Rows from block 9 of a small segmentation model, named by matrix and row number. Rows with one number belong to one channel. Each number is 500 + 25 x the weight over its row's rms, rounded and kept within 0 to 999. All counts start at 0. Numbers have three digits each. After the name is the row's rms in percent of the matrix's.
After each channel's rows are labels from the 100 images, of 14848, where the channel reaches its highest value: "place" is the part of the image that holds the peak. Only what is clearly more common there than usual is listed. The data: small charts drawn from random numbers.
# convs0: first 3x3 conv (model.decb.0.1.convs.0.weight, 64x64x3x3, each kernel summed), inputs 0-63
# convs1: second 3x3 conv (model.decb.0.1.convs.1.weight, 64x64x3x3, transposed, each kernel summed), outputs 0-63

convs0.29 103:497505539490500521528468491530480464505466506529460496499473551500499529548537506487508483482558519513509489512500476494493546460486487521490507519509498548495501506527483486497518429498532533
convs1.29 082:477497497496504476474507542472467541484497501520519501564509481475508454481468492546541494484486524528498539515528497447468483561523487499483522496500455500497521512501480517481485534483490491
place: bottom centre

convs0.14 086:507531501538530493498525477472491500484502483477506547505484505520507505515455417492507485494486487564477463490500517478490525497443532489517490504546554492513501483472514532482500505491491509
convs1.14 097:456527504456483467440454539504488507491522517510478508452476487478475498474494507537518518471503532493525457501482494549504527482498459501480480494448466505490505521514477503525503463498495514
place: top right

convs0.60 055:510514507525471500491498457490495512494546458458500495480515454500473511528507511517566481477455513491490487520482482488489511511494483472465496526499538540495511452536482494476514495445501545
convs1.60 077:523543480520495539518522553527567520463489473512511535519481500475507514501510491504495499512541480503524511483495493488565505544535499525520502536507500474510507554476486539500498495481509470
place: bottom right

convs0.49 130:510491494507500481501505490492510500507473502510467455477519467503488487468485505448533504486495504506473493497497489480499510525506459487455475456478489474500515525495460484458504386497489489
convs1.49 112:491504503514490520484511501501493525492493508492504499516523528499528494436505513479480495484506468510489517506519491486513449522500493522510460419471489511499494480448536477507518405487497512
place: bottom centre; bottom left

convs0.17 078:512507494474505536529453481485461474498529505531513509540509482438501512488469441454474557559516495486499516487490478530482502497502484513546495480495540515523478492490493492502477500504521504
convs1.17 082:516551514472546486478570526488506530503453522474483461473487471516524522508546509523498490470458490441513481510487505473488500502495479503486529500536490508518504500553522491515500508490512520
place: bottom right; bottom centre

convs0.46 096:486482494485527496498493503489516493488499493528485501487513525502480544499492524479543515466499523509463488513488474490513537543398521508480534520484495520473436502537483514487482477503488464
convs1.46 086:496495518431508486506456493506533503461517498486515493534470489477500481488475484538516494482511459451543489518497526550487516516547502491501469512494501486474489478482557451485493495499537500
place: bottom centre; top right

convs0.63 077:487481482478542508513476484490494482479499498506480511537527514533480525477493536489478526518506503517494454481514493459507505518490513467523429511511574505517460483525469483499510490494448459
convs1.63 106:511464508482493511494513512511493513513481510506477477505473531504505490501502506503502508476496539546529470518522484467507532475514536530490521511504400477490470527495506518488528492485425462
place: top centre

convs0.23 132:500492489495540519570434483487499486509466510503489500412506491468487491470492501483474506512497502526524474496507511504505499528454507490490505508496520505479419472477503491496519502509482487
convs1.23 114:525496501515452491501439529501485502507480499473538546512528508496530522542519575546517466509512477520505506507485509474503542505507506473515493480490520508522566519507474518508490476485491490
place: middle left; top left

convs0.15 062:512517469481444544442482494491466487494482491509497456515511441475481499521509511508478494527492514469519513501478476505497543475554484521502507476467502516531507508541500494532483462520455500
convs1.15 084:476476486497486548506504499498502503513500503493476498477544543569472516500522475450506485513509547552443476498503520468504481484487532505513512505484487535524512491522512519508526509486481438
place: top left; top centre

convs0.11 145:511520496454513503477511490490507513488495497490495493444484484471509467508487505432487504481492474510521459496479463521525508459481493518450458486518499496564449469512464514487493505480488460
convs1.11 129:472494499494472479510469477497527496502491491484501527536524523416511518514467450456478500483494523504506489492478506446518515490487483540516564504463520537496504489485461488531491511503502517
place: centre

convs0.45 092:510494501496466488530423502512519501491482491496491473433476487454505475504508474513500494507503483484503502505515426501513483509448502517467453506501483505466476476472506493497503533522549508
convs1.45 145:489508490490474492484426506503499494496505500526550565480490501489513477520513539479511515505498544473514485509516502520493490495554497483544492498477500510534510520481519488492500465462520424
place: middle left; bottom left

convs0.3 084:547504501493473500544496540447563564462516398471484510510498482483477482494496506499492500510448508496514500496494498488511478485516496508508513497502518511508498510511497526490476478491487506
convs1.3 112:505529482546486506529530438543449469491500482538498484469492520519466541505493474491511453530533494508486505471519467522510544529510471499503474502465506492511480491517487546508472521506495506
place: top left; bottom left

convs0.1 171:501507515498487519510504474372480478472483548497499499505507516510554514515505502509518579498455513507495504533483511462496489498502505506491499504507488499491494492515500470493497498494513501
convs1.1 108:502468495487493504495485547474547519490498510472482518506503504535507492502509496502411445478502511491522495478438484494507576516492498468494522509483523477496498492496511536509451495510498495
place: bottom left

convs0.18 096:529517488501512497512438501460491495553519485537497461560483490478549497522526482474467499496480511507511504502534498500513494490511464508504519523481471483523479518521499484468476490431526466
convs1.18 075:495511505560493521494515542503517520472479521509474518464507492510498499454507509575520489455482478477499507519508459494519464500504459471523478476511470568516539504508506501508534503493491511
place: centre

convs0.25 090:479508526496517480535465478518508536471450485518496473492496472505475515499515427539479500501542487442504511519499498507477499496503501474473480485498541497465503512535484497495464490440484464
convs1.25 065:549466479487525505500524533498515502460507514502519473498488485452502485525488515442493475500518506538504470469535513495502543505513512490514524528489474521537544498457548503522534498538505540
place: bottom left; bottom centre

convs0.61 097:503485518467498492494485528519491514532522522529524435442502474505491535459508542528487532484517488508515505484498539488492513484472489488465547468490502449480549525512480524504515506475504533
convs1.61 082:479490507477526469480508506482502494505491493490501589484493479491510497506534475447515427494469508510526510507496516485492486492548528520499476529518538522554490490476512518462492536493490502
place: middle left; middle right

convs0.32 062:521524569490508487502471545473487516487486509501518496521501526477463525513506487498515525493455488496498480559508531503513524488480497487525508492526497534498493536540494460489576458477510486
convs1.32 109:464482457512475522491493484489511462492515416474510506496507518539545497480469491485459536482464515495527483475507477522463460499458472484485524491478490473532495477507489487507482517529498523
place: top right

convs0.53 103:532501504500488524533478517510510501510487517492464491565512522463511506564504506514507520513523521440517543480480496542511464517488498514552512498459492496536502480544512540514502496501471522
convs1.53 096:445481495490463478475453473478457499511503468488504537454481461520489480460529496475469497483485487493497458482507517512468512497509486486451478491498505488456486513484520455465470477500537491
place: centre

convs0.27 080:513481479510461462469523493456486468485512490520444502493497485464506507542503526517471507512453548462490470470480477469489499509539498501540522464500532530508503536532497500498497502498446494
convs1.27 093:514503504509490531506513519490494525513482527482542528517502498514512518500490484501563533482528521507495472561541541560546519504477467483462513512499461531501478451492503485535522488496503503
place: bottom left

convs0.19 111:499501492468544501539438501511482490508483505500445444448438481508474483476489459473458505517497495511505458498502479507492516488499502501469477533488514495517514465464480496469505471493494491
convs1.19 092:513502498525492480459481536501472510489543508474468522466507472488513474490531483506503494504526500471533440498481493500521510538500571492512479511435503478527542526502487499531525528509492528
place: middle right

convs0.22 126:476511514497530522541478535475457521494485481496475486457541531499495531515506521475474488502492527557529470507527463526504514502439494484455486506516527502502506488560514505513528489514484526
convs1.22 093:502490489497495489525507476505518472519467489511479505566476484489473498478544488510539539461505490455498510467477491460467490470504459506516544480512487496456476502470453528464469489503472495
place: bottom centre

convs0.16 103:482507491445507487456462501486506504495484483494454461475500493496494484489495522515510514466504495483498463498524444496488469477480495504475493535523490495523482504471482532406490488551485482
convs1.16 085:504509506532522497487490525508496496489465509469526511508520516544529477545421511545480460543523503481460478483512490482516509514483496470483512503533499523449513465503467511467508524463506501
place: centre; middle right

convs0.28 082:503515463509478504466444470480514480490532485440464491470498495511478499520517505504523516504448516499520499434490466537534513483524496459491517515502537496505496499517491523509463472460484532
convs1.28 110:518526516547491504509461454497490538451510505465527481507539523532565532504485516513506546490505490508472486537521542549475479514495506499520521494496496501547502510517462527501510504517499485
place: top centre

convs0.21 100:503488499499481467444497503494495507501448495483510552466494501469524495498506595507501497524497461513492465494498500503520480504438494484446456487483487462502475497478512488493507505491500478
convs1.21 146:507499507530521502448508505503543502488529502498464436483475500500488493487453389473500495504507499463487516499491501493498471497534502519523514512513513552485484504514488485490502502522533495
place: middle left; top left

convs0.20 095:483491502515456486433509501488491487490404499495482512499487502473522466523508558464496490486502547486524524499465483535499488479471484495496499500494503465492499479514512477483486511498452470
convs1.20 101:518501492488506501468541485504498506499476494486466493490470550523465496495457404466503493503511525459434487502495499495506468479479490487484514478486459493484457480516475500531492503509508509
place: top left; top centre

convs0.26 108:465475495496530508480491483488519501422470488479506471467478486481493487460482495477512488485484478507484461502511432515514436493493478501442471510529489487510538487477465491488503513516496490
convs1.26 092:506498502509531499524491559504481505479486511507501523453580486461511474531483497546507513509529523524497475509534505500503516539513509497534566474518528508479476494532491510474513468504500473
place: bottom right; top left

convs0.55 082:514498495506494497465501496479509505490494494507526490490448463526494464531486521486532505488503506487501467509534518510488508545531467517525454448489438499492461456478494521437497539474512506
convs1.55 083:432501507477516484490471467488497508485463503504501502448545474513490505524510530500528542552486485565518493490491517487504534488519547483476530488503524494501477534513487498458494471527516491
place: centre

convs0.59 079:535462473501446480486495526525472495525557512449498503488514475495502502474502529506486476522503493493524565503472522478501520498499477492466475501475499504502544499472523515485450533513554516
convs1.59 073:488517486514509505522508489458522475485500510497487504494500474489506502475506494517561490484508485431483449514500495589471466502485470533497497491495515509517446507467466516482514488495455506
place: middle left

convs0.38 088:503487495520442515519514513502471495506558505488535503535481489535502482480537539558484482503521485505517498494528507478478515520479495501459513563482491515521508518486488533509479549506476446
convs1.38 095:484503507527518477484475475493501511498497490512460486533531491536500506480473501520482543495520476530505519510467522512508486528495479455489498536531448490411482512468508513485479447489503533
place: centre

convs0.10 110:521490476489498503523352494503512501502522496497520477478522473489482531532477491493489500480480501480509487505503459476500512522535496506530490504506513500472489487473512506489485511497524504
convs1.10 109:506495509508481488503412526498518464551510525499472498507450505547518485472491500492475485529520465502448499505501498539507494485511513514541492495511481515499536497511469496437515494485479529
place: middle right; top right

convs0.5 075:560461457526476504526489527475485493485472471481494505497513474508510515491507475512503495520491495499486502538453500412504497484507483526518512501519519475493501547485485527513426487494487495
convs1.5 110:483483529488513479493523414459476524499511447479528510501481522487515524500496497500562538536468482509514510548506480480436486522517509538506490502495510500511513500493503497507459514514492497
place: top right

convs0.51 130:523504506513501501503498520495500513519506495509507465533532493477526522492396484486517498554495468529487506499482491500534528496496461526491523474485490471528529487513493441519501472495476452
convs1.51 086:523520479464459476475538509502521489496504496518524513459524508524480465541541502518498501484498509469528499500532462497449515490476492451524494496497490533478495552517472491467491557510488540
place: top left

convs0.4 089:468520510485507490503504540610535553500489448512487501491494491497486502501502508480498503478456505504470482428527508517534499500503507489482499509515507523494492485519501462495499479467507495
convs1.4 107:483541525516503495501502397462471512529545436507501488498515510482479488511497526523491465486508515496503465466554527545483528520495501504500503505497496525508489482471508503505518512492502490
place: middle left

convs0.62 090:410493478500506483484495489516508485494476492487520465441520499491485520422515488503450511493503484486504472512499455501506482474527501508427514513513492497483479500480494475514495484517513505
convs1.62 125:481478504495461501507511522505498515436536497510527502490444518462492488444492538526527480485499504514504462515504495532493507472529494456424482515468515509478469528488515473517510490513494487
place: top left

convs0.40 091:504534498501500500513498521458503544529476482521482489453483486461480508488505498507496518500503514409469502490491539486522514471485455508486493525455493509545535534495493488490469495476518542
convs1.40 069:496519486561517515501467490529486467511489524481490518584505513468506501508507537478524490506497511495483522522493513498494501490528543538517467538518501498515470492497543545454503518477481457
place: middle left

convs0.9 103:505491492501507453520487508456536519510509487498503501518472476501499511444486479461530492562452516490487475500483444542523486519547523472514477510456497469494509504524515523489492520461515485
convs1.9 086:478489501538513528501520519509510482505489502509510500533527473537514457441512482563463498464505483503486487494498488458473472482486552524471523469508496541506549460486493524487501497475464506
place: middle left

convs0.57 081:484521551495456485480505500529499530449454464525468473516494489519528495455467501491512513498524464526524511518524508470541514509544504476517519503530484491476522522452486511481538500534514490
convs1.57 098:487479500457530524521525507506457538536554450533514540494491493489459455520507515501429450479512482482476488469475503480467521499493526487488478489489515501500505486529489486516494491487489491
place: middle left

convs0.34 115:511511510460501509508474488471501490499487524509526478471465512493470527492482494482509490520504548501484515501468445474472502429490510505463504439448491483476490463506454504484516468476486473
convs1.34 077:493488499525446513512478479503478504514517494483484528500485498488507493521511525453483534498504515540468507511505462498523519481518510509498554542451524501488523497462443453512514545516491444
place: bottom centre

convs0.37 116:505494505450489485501463494506511496513477499499509493445500506495497483509423508488493491508497493497479486500496465512505503433494523475518486502509500472519511491484383497508502496500515531
convs1.37 111:515512502478484519488489509496452507512519511490481546491444532491508504466567504457536483497504489496520445502480471522503476524517461540514524522460507516477463473513492451497495494512516483
place: centre

convs0.44 097:512498501483534480578453470496462464479496505492455491501512483501502528459501520489472463491487478533489505512487503495500487511506467493518548430481489499486501493509457496491496515483450528
convs1.44 088:501527515471506524463501531506512539450527523514532490460499472523502509537547497488517537513511494495516466516508542527526491471521536511536471503513528517535476516527520469481518504504539452
place: top left; top centre

convs0.50 079:536503494482483500486478508498458501482500507493462472491490478512476486481437521472541486424501509500478508483492470499478505481469533549485462545497488494468499475522481526513478460534510517
convs1.50 077:483467478501511501510527491500494489529495504505533527517506510498497521567569461529496508475504500472476463495474511529504482492507446510540490492497488476502512503536529438460476539499505471
place: bottom centre

convs0.12 071:496468502512441459505488495484475506507511502497472520547502529480516536563531539527510507506486522454524529528496513538502503514502486514482521492481512544525492519531507506526470484540486550
convs1.12 068:497531494502493475507522518504571486450504511491473522488493468488483483440473506500499487443481500505496511463525473499477495499485488502476534505510422494476486485491475512489512465454500466
place: top left

convs0.35 095:501515503465512524540440506475515469483481539493459464487479464499498456502515513481508447554503486484492495508489490522496470485453489528514498498513470532518533510467501459503519490514540522
convs1.35 076:506500507527506489470512490507489524515552474515560509443513496501510506477476480497480512458499516456551452522553495506486479539481500462518507495492517472471468491499478529461518524489482495
place: middle left

convs0.7 094:508486487429491488498464466526489481493488522475488463525521449489505473505496497469511462470503493482486504502493469498500490436444498517459517484512498491492479525525476500468503450538500475
convs1.7 097:490479517486487484488437489502486506467533471500484484512462533480518529537493522536526476489502494509459516513527466525484493469481489512519531513462509490445499499525454497458504566492495503
place: top left

convs0.30 113:474494495477509488524500489520514493499485504500548459500507501490488496480391498475478486509502478487492499504507489498518469494501519445520465461534485491496502487500421490491501537497488474
convs1.30 111:499492503466481519503506492495530514476485497506485494504447525506486515521462497570493490525487498506534545507490480490486491463511461555456546535491510550557484482506485505526495497478500528
place: bottom left